Rows from block 9 of a small self-supervised image encoder, named by matrix and row number. Rows with one number within an expert belong to one neuron, the router's apart. Each number is 128 + 24 x the weight over its row's rms, rounded and kept within 0 to 255. All counts start at 0. Numbers have three digits each.
After each expert's rows are labels from the 100 images, of 14848, where the router gives the expert most weight on average: "strongest on" is what is common among them. Only what is clearly more common there than usual is listed. The data: streak pictures of flow and ridge fields. In brackets: how many of the 100.
# router: router (model.blocks.9.mlp.router.weight, 16x320), inputs 214-319
# up: expert up (model.blocks.9.mlp.up, 16x320x320), inputs 214-319
# down: expert down (model.blocks.9.mlp.down, 16x320x320, transposed), outputs 214-319

# expert 2
router.2:140132091140143139126136136133000129130136130136121136133138133138130129133142138133130128135126133151139133164128136138125139136129138138209144128128134099129136132135135137138146134134138130129136134143139142132129136128129131138136059135131138130137135133136142140130130116132212092139129130141124134133139131133134
up.3:128129133128128128127128128128131128128128129128125128128128129128128129128128128128128129128114128129128128031129128128128128128128128128128128128128128129128128128128128128128128128128128128129128128128128128128128128128129128128128130128128128128128128128128128128128128133128000129128129129128128128128128128128128
down.3:127129147116117130197131129113130129122128129119126118103118128125129120128124116121119130129140125130126128073128163116129120129129128129132122129128120130130104129127124124121125120127122127128128129112120125128130126130131128128120129129130124129122123134120118121128128127130128114116127129122128121128117129117123
up.4:141132118133135136119133132140086137140138128134124133133131130134141126139139131136136131130000140128127137133127126133133136137137139137123136137134139128133137133140138139137137135141132140128139139133127131140136129137131139140137121139131140134142138131137138131121137128134133123136126127137135137140130136140138
down.4:128129182177189129127106128128225128128129129128176145128129130159128130128128187135152129130219128132185128132129128156128133128128129129183146128128128016129128135128128128161136129128129128129128129160174177128129129129128128128159131128129128129128128163144135166134128127129091126158129128130129128128184129128141
up.5:121126182126126126203130129118131125119122126119123121114117127121123127124123124122120125112127122085118127133146127122119126125127123126145121126118124150127121128123124122122124116121116119126120125126125126124127115125125125124124177124126123127123124120122125125091122128124009128126124128124127121121126127121124
down.5:126126102124122128255128125127058107126127127127129124127127123128125125127127110124125126128128126128128122039124113124127116127091128128127125126127114133109124126127115117121124128126127127125128128084127128114126128127126126125122147127126127127125124126123105127127126134128129130098125125127125124127118127127125
up.6:128125123109111128145128128125045128128128104125128113128127126116128117128123101122113112127255128127099128136105175112128122128128127128121112128128124124125128128128128127117121128128128128113128128106106109128128126127110128128123088128117127126128128117118123111124128128126136128117099098121128120128108128128128
down.6:139131107109111130128128128128141139141132135122000118128128128116142127134138105118120128125041138134104127144127090118135122132137139131129122130136125137127129126141128135114124128143128137128138134117110104141132124132128134140121127137130139130138124105119122105129138134138170105114127127129123125140108132135122
up.7:126128126127128128128128128127128128127127127127128128126127128128126127127127127128128127128128127128127128129127150128127128128128127128127127128127128128128127128127128127128127125126128127127126128127127127128128128128127128126128128127127127128127128127128128127128128128128126127128128127128128128127127128127128
down.7:128128110106109128130128128128154128128128130125128116128128128124128128128128103121121128131129128065109128129128150113129124128128128128121125128128125128128128128128128128117128128128128128128128129108114113128128128128128128128124128129128128128128128116120120114130128129132144127107128128128128126128108128128126
up.9:128129127128128128125129128128132128128128129128124128128128129128128129128128128128128129128110128130128128031129129128128128128128128128128128128128128131128128128128128128128128128128128128129128128128128128128128128128129128128128129128129128128128128128128128128127128139128013131128129129128128128128128128128128
down.9:128129144117117129198132129120131129127129130120126119115126126128129123128125117121120129129136126130126128065129158117130121129129128129143123129128121130130115129128125126122125127128126128129128129114124127128131127130131128129121130129129126129124124132120119124128129126129128113117128129123128122128117129124123
up.11:124127221127124126149126126118127125119125130119128124113095128126123131124127127122123129112126124000127125102131126125113126126125126126222127125118124130127112126125125125124127115123103119130125125126144127126126095126129125126126140126128126126122126125118126127129122143127070129124132131127126124124127126122125
down.11:130128130132132128125128128142129128132129128136128132140138128131128128133138132131132128134128136127132129129128129133129131131128130131115131128132131128128137128130129130131131144129133131128137130131132132128128137128128129128132128130128136130136130130131131132127128127129131128131128128136129131133131130140131
strongest on: pair of whorls (99); high contrast (86)

# expert 7
router.7:123141111132130126000152126137255130134118122137135132137141123126125117121124131132136120147061125146133129197120178130139127114133119122033124121130132097126133130126127128127121138127144128119126126125126127122129147126135119126129113123136122120129128129133125127139129103120146117123125111125118123121129124130124
up.9:128128141128128128255128128128030128128128128128128128128128128128128128128128128128128128128130128127128128055128130128128128128128128128169128128128128128128128128128128128128128128128128128128128128128128128128128128128128128128128104128128128128128128128128128128130128128128053129128128128128128128128128128128128
down.9:127122158146135120097128129128094122124128120135128137121124128128120123129128148135143127097000128083133125201123107141122135128116126125119128125122130146128129129128128128127128124125106124122128123154128127123125110126127125125138000128124128126129128126129129130147126127121123126135127128128129128128147126128129
up.12:128128138128128128255128128128011128128128128128128128128128128128128128128128128128128128128133128128128128059128128128128128128128128128131128128128128128128128128128128128128128128128128128128128128128128128128128128128128128128128114128128128128128128128128128128128128128128078129128128128128128128128128128128128
down.12:128127165157150125097128129128113126127129126135129146115124128133124129129128159141147129090000128077149127209127097148123138129119128128117128128122132155129128129128127128137128126127101124129128128159144138126127102129129128128141000129129128129128128132137132145149128118125123121148129129128129128129157129128134
up.13:128128133128128128255128128128009128128128128128128128128128128128128128128128128128128128128135128128128128060128128128128128128128128128129128128128128128128128128128128128128128128128128128128128128128128128128128128128128128128128122128128128128128128128128128128128128128128089129128128128128128128128128128128128
down.13:127129169160155126101129129128118128127128128135129147110123128133127129128128164142147129083000128074157126216124095148124137129121128128117129129122130148129127129128127128141128126128101123129128128160151148127129100129129128128140005128129128129128131138139134150149128110127121120151129129128129127128163129128134
up.14:128127186128128128255128128128026128128128127128131128128128127128128126128128128128128127128139128127128128012127127128128128128128128128181127128128128113127128128128128128128127128128128128127128128128128127128128128128127128128128130128127128127128128128128128128126128130127099121128126127128128128128128128128128
down.14:127106128128128099104129116129126128128111092128128128129128111108112108123128128125128105122100128126125126255108127128114129109127119112120124112125129132100130101127128125120121127125128125099125109132126116128105128111102121119127096122105128105128127117121128122137126128090128127129105113128113128125128111128124
up.15:128128138128128128255128128128009128128128128128128128128128128128128128128128128128128128128134128128128128060128128128128128128128128128130128128128128128128128128128128128128128128128128128128128128128128128128128128128128128128128113128128128128128128128128128128128128128128088129128128128128128128128128128128128
down.15:128129167153144128103128129128111127126129129132129140110122128132127129129128152138146129091000128077144127210128098147125132129121128129121128129124127146129127129128127128135128126128101124129128128150134131128129101129129128128140000128129128129128128131137127141150128116128122121138129129128129128128151129128133
up.16:128127176127127128255128128128009128128128127128129128128128128127128127128127127128128127128135128126127128005127125128128127128128128128207127128128128112127128128128128128127127128128128128127128128128128127128128128127127128128128132128127128127128128128128127127125128131127091121127127127127128128128127128128127
down.16:128106126128127099098129117128126128128110093128128128129128110107111108125128127124127104124107128128123126248106128128116129112128119112119124114127129131101129100128128126119121128126128127102126108131125115128105128112104124120126102123105128106128127115121128120142127128091128127128105110128111128127127112128124
up.17:128128138128128128255128128128013128128128128128128128128128128128128128128128128128128128128134128128128128054128128128128128128128128128130128128128128128128128128128128128128128128128128128128128128128128128128128128128128128128128115128128128128128128128128128128128128128128080129128128128128128128128128128128128
down.17:128127166159156126096129129128120128128129127137129149119125128136125129129128161144149129095000128081155128203126112151125141129123129128120130128123134142129130129128128128142130126128108126129128127165150145128128109129129128128142000129129128129128132138142139147147128120125124123151129129129129132129162129128137
strongest on: turbulent (98); high contrast (78)

# expert 9
router.9:118134139128124145050129121119232140123140130132115130125138101128123128130127125128126127134037129255132141204128139134139125129139128140016124130133126070141139140122128124131123127122133130129125141120119122125134141129130130130128111138126121139126133131130127130142138125127116157130121125123140131129127134123131
up.0:127127130127128127155128128127038128127128126127128127127127128127128127128128127127127127126128127128127128006127136127128128128128127128152127128127127127128128128128128127128127127127127128126128127127126127128128127128127128128128126128127128127128128127127128127128128128127026124127127127127128127128127128127128
down.0:158160128110115156150133136145132145149156174136131133144151134135172138147145107131133150164140148126113143129151140130172134158152164156124138163158140110153143146148140144131138154162153156151154167121129120154157148156161151162133127158155146153146139129132133119134157114170127152120144142138137141156110160146136
up.1:127127136126127127138128128126048128127127126127129126126127127126128126127127126127126126125128127128125127006126129126127127127128127127213126127126127127127127127128127127127127127127127127125127127127124126127127126127126127127127127127127127127127127126127127126129128128127000122127125126127127126127126127127127
down.1:156155132119124153144132136144131148151156167137134135143149134136166138150144117133135155158139148125123142131149145133167136159153161153120139161158140112152143148151140144133138149158148156150154162128131126154157147157160153161135127157153146154145140132134136126142158115165126167128146142138139141156120160145137
up.2:128127130128128128155128128128038128128128127128128127127128128128128128128128128128128128127128128129127128002127135128128128128128128128131128128128128127128128128128128128128128128128128128127128128128127128128128127128127128128128126128127128128128128128128128128128128128128056127128127128128128128128127128128128
down.2:156156129108114153154133134145133145149158173135130132144151133135173138148145104131133152165146148127111143129149140131172134158151163154126138163157139108151144144148140145130138155160153158149153165118129119152159149157162152160133127157152146153146139128132133119129156116168128154118142143138138141154107159146136
up.3:127128166128127127138128128127094127126127129127128128127126128128127128127127128127127128128129127108136127000129152128127127127127128127133128127126127125128126127127127127127127126127126127128127127128137128127127126127128127127127127127128127128127128128127127128129126128127000117127129129127127127128128127127127
down.3:137132130128128135133129128132128139140138141129128128137136128128150128136136127128128132136020138129128130134128149128141128136144143135103129136138129118130131130140131136129132135142133140129138136128128128143134134134134139142128110138131136131135129128128129129098141122138134156129128129130130129139126136135129
up.4:128127129128128128188128128128047128128128127128128128128128128128128128128128128128128128127129128129127128009128131128128128128128128128128128128128128128128128128128128128128128128128128128127128128128127128128128128128128128128128126128128128128128128128128128128128128129128070128128128128128128128128128128128128
down.4:160158122106113154149133136149135145153155176136129133148157134135173139149147101132134151170142152127109144131146137132175135157148164156125139158162141109147147144148141147130139161162157162152157168119128117153157152153160151163134128156153148153149141127133134117129155111171128150118143144139138143156104157149137
up.5:128128191128128128129128126128128128128128128128126128128128126128128128128128128128128128128128128130129131000128125128128128128127128135143128128128128113128128128128128128128128128128128128130128128128129128128128128128128128128128128128128128128128128128128128128162128133128041127128128128128128128128128128128128
down.5:127128135128128127086120125127205169137127255127136128127127122127127128127127129128128127127132127130129127089126126128145128127127127127124127128127127118223127128127127127127127127127127127140127127128128128127127127162141127128127122127192127127127127128128128128129127165128147133128127127127128127127129128127128
up.6:126126134126127126144127128125050127127126125126129125125127127126127125127126126126126126124129127129124127016125132125126126126127126126198126127126126127126127126127127127126127126126126126125126127126124125126127125126125127127126126127126126126127126125127126125129127128126014121127125125126126125126125127126126
down.6:158158130116122155143133138144131149153154170136134134143150134135169139152144114133134156158139149126119142130153138132170135157154163156113138161158139114156143150148140144131138150161150157153156166127131124156159147158163156162134127156157149156145139131133135123142160110167127151125148145138138141158117161145137
strongest on: waves (91)

# expert 15
router.15:129145101128129134020155135131240136139125122138125121133139145124136136135132122128134130138076132158120129247120173123136128139133132136000130126130127102132134127134129136126128142127140126134129137121116121132139138142144124134126131130146130123135134119129131125133142087133137132120133125130121124132118133133126
up.7:128128131128128128236128128128073128128128128128128128128128128128128128128128128128128128128128128130128128000128128128128128128128128128183128128128128128128128128128128128128128128128128128128128128128128128128128128128128128128128109128128128128128128128128128128129128153128074128128128128128128128128128128128128
down.7:130122170161167117127125128129140129131128128134130161133128128154129124125127164153152120128064129130164129125117137149128157126129128121139137126129149128122130125129145129162128123129128130122128124171162159132120130122123128128147117128121129124128139183153146161142128127123000191165119122128128142128174125129140
up.8:128128129128128128239128128128076128128128128128128128128128128128128128128128128128128128128128128130128128000128128128128128128128128128173128128128128128128128128128128128128128128128128128128128128128128128128128128128128128128128110128128128128128128128128128128129128152128078129128128128128128128128128128128128
down.8:130121172164169117127125128130138130131128128137130164133128128155128123125126167159156120128072129129167130123114137151128164126130128121143138126128154128123130126128151129166128123129128130122128123174165158136120130123122127128148118128121128124128146185156150165143128128122000177168119122128133144128176126129145
up.9:128128199129128128180128128128103128128128129128128129128128128128128128128128129128128129128127128128130128000129128129128128128128128128154128128128128127128128128128128128128128128128128128128128128128145129128128128128129128128128126128128128128128128128128128129128128128128029128128129129128128128128129128128128
down.9:129117165162162116112125127135125128131127123140131160146129124140125119125128163155153116123109130134157128127112127153126160123128126118132131121128149125117139120128141129153128128128128130117128119174154150130116133119118126127150123125117128118130137160151149154127127126117000122162117121130130141127167123131139
up.10:132131156130130129212127128139100129130129137130128132139133132131129137129130130130131131143127130129132129000132150132134130129129129129189132129134130128129129129129129129130129133130133134135132128130137131130129137129131129129130125129131130130129130131129130131134128116130098131130134134130129134130131129132129
down.10:128117166164166116109140127135066129131124114150123163144128126144113121123127164158154117123148128128161128127113128156123169122128125114141138119128155123117141120128149128157128127122128129117126115172157155128115132119117123122155128125117128118128142163152154161120127096113000121166119120135129145126167121130141
up.11:128128137128128128247128128128078128128128128128127128128128128128128128128128128128128128128128128129128128000128126128128128128128128128130128128128128128128128128128128128128128128128128128128128128128128128128128128128128128128128123128128128128128128128128128128128128128128062129128128128128128128128128128128128
down.11:127113177170175109126125127128140128129125127139132164131122124161125113116113172164155113120115128137169127119105130156122167117128123110142137119123152128115128120125149127172127111122121128113118113174166167129110128116115119126153121123113124116127140192159150172144123128111003123172112116127135141121180119128142
up.12:125124138128124126133128126123124125121126124124127124121097125126123047125126129123123122061123124130128124129122110124122125126124126126126127123122124128124121126125124125124126123124115124123126126123130130123124054124123124126124100125123125124123124126124125128129124128124128134123122122126125124125132125123124
down.12:128128128128128128128128128128128128128128128128128128128128128128128128128128128128128128128128128128128128128128128128128128128128128128128128128128128128128128128128128128128128128128128128128128128128128128128128128128128128128128103128128128128128128128128128128128128128128128128128128128128128128128128128128128
up.13:128129144129129128210127128129085128128128133128128129129128127129128130128128129129129129129128128129130128000130128129128129128128128128153129128128129129129128128128128128129128128128128128131128128129132129128128128129130128128129127128129128129128129129129129129131128118129072134129131130128128129128129128128128
down.13:128115169168170115110139127137099130131126118155123168148128126153119119123127169163159115123151128129165131127112129160122175122128126115142143120127161123117145119127158128165128125126128128115126116174162160128114133118116124126160127124116127116128149172158159165129127116114028122170118119139132152125173120129146
strongest on: turbulent (100); high contrast (89)

# expert 8
router.8:120129148128123128241140135121095130119125129121136125112112134125123135124122124125126132110021124070123129071136109124115124126130125128172123129118124255132117135125126127124124117121111118133122130124130126125130112131133126126127151125130123133122126127121124129123124177129100197123134132127132123124127129121123
up.0:128128124127127128129128128128128128128128128128128128128128128128128128128128127128128128128128128255127128127128100128128128128128128128128128128128128128128128128128128128128128128128128128128128128127128128128128128128128128128128122128128128128128128128128128128128128000128125128128129128128128128128127128128128
down.0:134130132129129132123128129129139132131132131129126129128130130131131129131133129130129130131131133126129133136130163129132130132132133132135132131130131125130129131132132133131131131131131131129133131135131130132131129131130132133129130131130133131130132132129130130130132128131142138132129129131131130133129132130131
up.1:118126125130129126127127136124131128125125125129129129127130125127121121124118133129128123129156121122131127136121000127129127125128113125116121128129128000127129128122128123128119126120129123120120125130127128124128130128124124123127126122125117126119128129129127129132129119121126128129114122118129126122135128122127
down.1:127131090112114129255129133112128128125129132121128114108126130128134131128126110125121131126075126127113127136131080112129121129129128129127125132128121000131117130127125127124128127127125126132128130105119117126131119132133128128124159129132127131127126124124120119128129128131139135114132132125129121128110130121127
up.3:128128134129128128128128128128135128128128128128123128129128128128128128128128128128128128129132128128128128171128126128128128128128128128126128128128128131128128128128128128128128128128128128128128128128128128128128129128128128128128098128128128128128128128128128128128128128128131128128128128128128128128128128128128
down.3:117137117100107130179138139080123126111127134109124099072114133126131132125113098120107136119035112100107122149141099098125107127133124129106117136121107131134094132120115119123123117120110115139121130086106108120134099136141123124111169126139113134113117126118104112119126131132127179102140140108131105124103128103120
up.4:128128135128128128128128128128134128128128128128115128128128128128128128128128128128128128128146128128128128191128129128128128128128128128127128128128128107128128128128128128128128128128128128128128128128128128128128129128128128128128080128128128128128128128128128128128128128128130128128128128128128128128128128128128
down.4:115138117100107130186138138079123127109127134109120098070112133126132132124110098119108137118024110100108122146144102097125106127133124128111117136121107132136094133119113117122123116119107113140121130081107109119135097136143123124111170126140111134113116126120103113124127129133126179101142143110131105124102128104119
up.6:128128144127120128191128128128128127128128129127127127125127129127128129128123127127127128124203127129127127117128116127127126128127128128143124128126127125128127128128127128127124125127126128129128128127127126127128127128128128128127123128128125128127127128127126127127127128128103128123128128127127127128127128126127
down.6:127130128125124129133130130125118128127128129125127125124126129126134130128127123126125131128128126127125128027131132125127125129129128129128126130126125145130125130128126127125127126128126126131127130124125125130130124130131128128126096128130127130127126126125125125127128122130098095124131131126128125128125129126126
up.7:130136117129129128021127128128134128130128141128131129130131126129131130128128130129129129135097128084129128255132127129132128128128128128126128130131128139129131128129128128129128132129134128136128128130129129129129130128134130128128162129132128130128128129129128129105129125130180134129135130128129128128129128129128
down.7:127141096101107133255133158097166128122129165111128108098115134127135143128120099119113138126088122128103126139147076106129114133131128131127119136126113093136103132127122126119124118127120123150127134098107109126132107143144127135118157131145124143121121121118111109119129128143147148105148151115129111128101131108122
up.8:123126057129128128136126128123119129126128125128128129121125120128125121128125129129129126122137127123129128185124039128124128128128124128123123128125128102128126129127128127128125122125123123123125125129130129128128124128126128128128107128126125128123128129128127129128128098127127127128122123128129127125129128125128
down.8:126134101102107130255132135094128128123128134112128105090120131127132131128124101121111133126075123124106126225137079103130114130130128130126121133127114000132104131126123125122127122126124124135127131093108111124132112133137127127117179129135124132120122123121111113128128128133169155106133138119128112128103131109123
strongest on: fine streaks (100)

# expert 1
router.1:132140108135132133255126141133116139140132144145164131138144145130135138136130132142137144141097136142132135025148059131140130130136132132183133141138133161140139142137136139132133141135148132143134133132117128136138147143143138136136177136141131140135133136140133133157143082141102107134151141133140128137132136136135
up.3:136139102133131130039128128136127128135133150135118133142139128133130137128136132133134131144156133127135128255132133136135132128128134129122138128133133130128133128131131133133135137134141132140131131132134131129128143128134129130133045130133136128133131131133133132146128099132140128132137134131128134131132128135135
down.3:128135102090093132211131129127132128128131138108126101111129128115128139129130081097110134125122129128079127217133085110128118130127130130168125128128119149131130133128125129094130129128127128136131135091106092127132093131131128128115137133134128134133128070105114089128128130138127133089136133128118119131080132132113
up.4:141129092142134129126128128140121137141140093141128137139134128138134129135142138136139132136130140130140137130131135139132141131135141137120141130132141132129136129141138142135140136133131134134137128136135139135129134130131137137139114138129144132134140134134138139126132129134130118137131131143136139136140128137140
down.4:117128119119118128205128127117129117101120128087127090079104128129107129128128093102122128112127108128079110195128078113113120128118128128151113128120117133128120128128116112115128121125106104128119128111128121118128070128128127127121148128128095128126123102092121107128123128128127130113128128122121093120122128124089
up.5:121123146116118128255131129108131128118125119116090114111117127124124123127127118119118120116105121129119126132121131115124122128128128128221119127118118169125117127125123125121127117119118112122122128116130122127127112126121125127123126128121124126119122125120127123121126237125120193116120121127128115123121128119123
down.5:133142131107101140210135130125127125111141138127124115045123128128146136137136106114128145079125132128110122154137000118128123146085142148134128138122120255140122141136112133109135128137043129137140150102125113127148045141144136137126125148144135147133128093109112111154128132155000137101139132128128128140103145130127
up.8:128128238123119128255127126127127128128128128126129125127126131126128135128128123126126128127126128128124127030127140125127127128128128128235127128127127132127127127128128128126128127128127128128128128123128125128128124128128128128127163128128128127128127125126127125100128115129120126124128130128127127128124128128127
down.8:129128131126125129131128129127126128128128128127129126126127128126131128129128125127126128129130128127126128114128134126128127129128129129098128128128128145128126128129128128126128128130128129128128129127127126130128127128128129129126116129128129128128128127124127126128129128128120126126128128127128128129125128128127
up.10:134138068149148132096128130137127131135131134144128139139147129136132133131130148140137137137153130128140133135136046143139138129129129129116138132141135092132142135130132131141132141132142136134132132147129140129134148137140130129137128130138130135135132141145139137129133126132157141146140136131134134131141129134135
down.10:121127126143145126119128124128128127128125127130125133130126126133109127123125145133132127115128124128142127204128118135120131123126121124117129124123129131127129128121128126139128123115128120128120124135131142118124129126126121120133177122127122126127129141137131144129121125124152131141127128129130128120146125125130
up.11:128135129128128128129127126129126128129128139129103128130132128128128132128128128128128129133121128132128128164129150128128128128128128128130128128128128131128129128128128128128128131128133128133128128128128128128128133128132128128128108128129128128128128128128128128146128111129110128128136129128128128128127128128128
down.11:131135116122124132127130132137137127130132140129124128132133128131126139129130114127130133125120131129111127225133112129129128130126131130165128128128129133131137133128128130128130134128128128137133135124126121126131128131130127128132147134133130134137130110132128121128127129138134133123137132132128129132120132134128
up.12:130128124134133130008128131130148130130130128132128132130130128132130128130130134132132128130133130128133130130127109133130131130130130130128131130130131112129131130130131130132130130130130130128130130133131133130130130129128130130132127130128130129130131132132131132128130128129128128133127127130132131130134130130132
down.12:123128125131132127126128125124129125125128128126125129120123127130114128124125132129129128113141124138130124255128102130120128126123125127213127126122125132128126128122126125130128123120126119128123127129129131118127123128128123123130185126128124128126126129132128131128122153128169129129128128128128124123132127124128
strongest on: saddle (33); whorl (31)

# expert 10
router.10:146132102143141133001129134152229130135134116144136156152151130141137128138138138140142126153089136163146135198117202153140134143128141138010143126140129116127147126137136134142143149136147143128146137144148140132130153132125130132132102138132147121138131145141142139132141096131119133143125121136130148143137129142137
up.10:127128126128128128237128129128092128128128130128136128128128128127128128128127127128128128128156128127127128030128110127128128128128128128164127128128128128128128128128128128128127128128128128129128128128126127128128128128128128128128128128128128128128128127128128127127128121128079129128128128128128128128127128128128
down.10:122114206120121116133120114114131120119122118117098121107119122123123110119116124120120118121127119101126120173118178121122120124118116116136121124122120131122119117118120118121117117122117121107119117124126123124122116121118120123118071121117119118118121128119119122144122131118000123122113118113119122119126120118118
up.11:128130127128128128255128130128073128128128132128136128128128128127128130128128128128128128128154128127127128036128106127128128128128128128154127128128128128128128128128128128128127128128128128134128128128127128128128128128130128128128124128129128129128128127128128127127128127128095130128131130128128128128128128128128
down.11:119110220121122111140121113106126117117120116115079121103117119124120103114110126120120114119127115102129116176115191121119120119117113111144120119118119130117115114113118114121114115119114117104116115124126124122116114116114116120117072117113116112113118129119119123141118131116002126122105111108118119115129115111118
up.12:132126180129129130255128128131012128129130126130125130133130129132128128128135129128129126131122129126130128000126189130129129129128135131125136128129129128127129128129129130129133131130130129126130129129144130128128131127126128129129072129125133128130129128129130130130128128128107124129126126132128130129129128131129
down.12:127127145130131128178127125126117128126127127128111129125126126133127126127127131129128126126126127126132127255126139131126128127128126127131130127126128128127127127126129126132127126127126126126126127128133133127126126127126127127128128127126126126126128134130130132130127128128101130131126126127128127126131127126128
up.13:127125175128128127227128128127000125126128127128129128127127128128127128127128128127128125127122127126128126006126141127127127127126127127126127126126127128125126126126128127128127127126127127127127128128152128126125128125124125127127119127124128125126128128127127128131126143126039127127126126128126127127128125126127
down.13:126126189136137127213127124125117129126127126127082130124126125138126125126126138133128125126125126124142128255124185133126127127129126126161130127126127128126125126126129126137127125126126125125126127130140142127126125126126126127127126126125126125125127146133131141129127128127097129138124125126128126125139126125128
up.14:127125177128128127255127128126058126126127126127129128126126128128127128127128128127127126126126127125128127000127128127126128127127128127128128126126127128127126127127128127128128126127126127127127128128129128127126126126126126127127121127126127127127128128127128128129127140127128125127126126128127127127128127127127
down.14:126125213147147127197125121124110129126127126128090135123125123142126124125126152137129124125111126118156127238123171139125129126130126125142134127125127129125124125125130126145127124126125125124126126141151153127125123125125126127128132126125126125125128154137135152129127121126071129149123124127127127125151125125129
up.15:128124127128128128255128128128024126127128125128127128128128129128127128128128128127128125128122128126129127000126140128127128128127128128127129126127128127126127126128128128128128128128128128126128128128136128127126128126125127128128111128125128127128128128128128128130127138127120123128125126128127128128128126128127
down.15:126126169134135128174127124126116129126127126127107130125126125136126126126127136130128126126125126123137127255125157133126128127129126126134131127126127129126126126126128126134127126126126126126126127130136137127126125126126127127127130127126126126125127140131131136129127128127088129135125125126128126126136126125128
up.16:128128128128128128255128128128065128128128131128135128128127128128128129128128128128128128127135128126128128029129111128128128128128128128139127128128128128128128128128128128128128128128128128131128128128128128128128128128128128128128129128128128128128128128128128128127128132128089136128130129128128128128128128128128
down.16:117116201114117115162121117091105117116119117110073119089116121121123109115107123118118117118125113094126117244118200119119117121119114113138119121117116128120107116115118111121113110119113115111116116116123123122118106118117117120111054117116115116109117127118117121141119133118000127117113117104118114116126116107116
strongest on: turbulent (100)

# expert 6
router.6:111105139111106119091107107121165121111118106102109118106079110116119115116117102105119113101255120112108119084113058113099113121123121120111114114107112076113097117119115114108116108115092115110116127105131109121113085115107115121111151117105120111114119113098111110158110146114057194106112110122116121116111117115110
up.0:127122129126126127132131122126055126125127126126080126126127126127126127126128126126126125126000126143127126144125160126126127127126127127131127126123126130126126121127126127126127127126126126125127121126128127126126123122125126127126063127124127125126127126126126127193126129126107128126125125127126127127126126126126
down.0:111126132128118122145130113088125090078128127117105114053098103129127128125114130108127128120130100148132087143128077119110108126071121126081120128106091162127096128121090115115128113107086095130121119104129130094128073128128116117121139126128111128116106115116094129113112088127102098102133128103122101120128127105105
up.1:128128144127127128221127127127069127128128132128127127128128128128127130127128127128128128128000127130128127122128146127127127127127128128156128127128127140128128128128128128128128128127128127129127127127129128127127128127128127128128092128128128128127128128128127128171128127128112128127129128128127127127127127127127
down.1:117129134128122122133131126112115079078128133126101125048113126128127144124118130111129131111147113135131093155135058128120123124060120124078126127112109172128114132119087126113128115119095105141119127121129129104129077128132119120128144124130117129127116096128094127116115127127081094099148135110127107120129126119112
up.3:128128139128127128236128128128112128128128129128128128128128128128128128128128128128128127128000128128128127123127143128128128128128128128130128127128128134128128128128128128128128128128128128128128128128128128128127128127128127128128095128128128128128128128128128128171128128127130128127128128128128128128128128128128
down.3:117133135128122124136131127112119077085128136126096125056113127127127148125118130111129135110147114129131087156137063128117122126059121126091126128111112156129113135120082126109128115114099108145119127122129128101131081129134121120128141125134117132128121087123098127117116128128068101099147138117128114120129127119118
up.4:127127132127127128147127126127059128127128127127098127127127127128127128128128128127127127128000127128128128128127155127127128128127128128146128127127127129128127128128128128128128127127127127128127127127129128128127127127127128128128072128127128128127128128127128128167127125127041128127127127128128127128128128127128
down.4:118128134129123122138130120089127092077128130121121119042104111134126134125116132114129129116129109159139096149130037127118116125071121125074126127108099157128102128120093122123128117117086105135121127107131132100128067128128120121127149124128112128122113120124095131118117078127086080104136131107128103121129126116112
up.5:128127143128128128154127127128087128128128128128126128128128128128128128128128129128128127128000128128130128127127142128128128128128128128155128128128128131128128128128128128128129128128128128128128128128139129128128128128127128128128100128127128128128128128128128129146128106128029128128127127128128128128128128128128
down.5:119128136132128120131131123098127101072128130126121126041103124136125139124118136124131129112143114140137104153130017129118124124076121124066128127111107128127110129120094126128129115118086108136120127121134136102128066128128119121128148123128116128128120125128096133130114120127058084108136129115129108120135126117121
up.6:128127133128128128142127128128089128128128127128117128128128128128127128128128128128128127128000128129128128126127142128128128128128128128131128128128128131128128128128128128128128128128128128127128128128128128128128128127127128128128097128127128128128128128128128128164128125127129133128128128128128128128128128128128
down.6:117131135129123124137131127108123089075128134126109124044108127129127142125118132114129132112142111129133083153135050128116122126061122126090126128112106135128110133121085125114128116115086101140120127113129130100129070129131120121128142125132117130127121103121095129125116128128059096097142135115128110121129127117112
up.7:128126132127127128134126126127075127127128128128086128127127127128127128128128128127128127128000128144128127129127160128127128128127128128132128127127127137127127127128128128128128128127128127127128127128129128128127128127127127128128080128127128127127128128127128128174127128127078127127127127128127128128128127127127
down.7:116128132129124124135131126100126085073128128121110122045098119129127134126116131109129130108135102129136090149131035128117117127062123126083123128105098147128099129120088122116128118104074093136123127114129131090128069128129119113128143126129115129121109111118094130117109123127092103102138132107125100123130127114111
strongest on: fine streaks (100); high contrast (98); parallel (40); waves (30)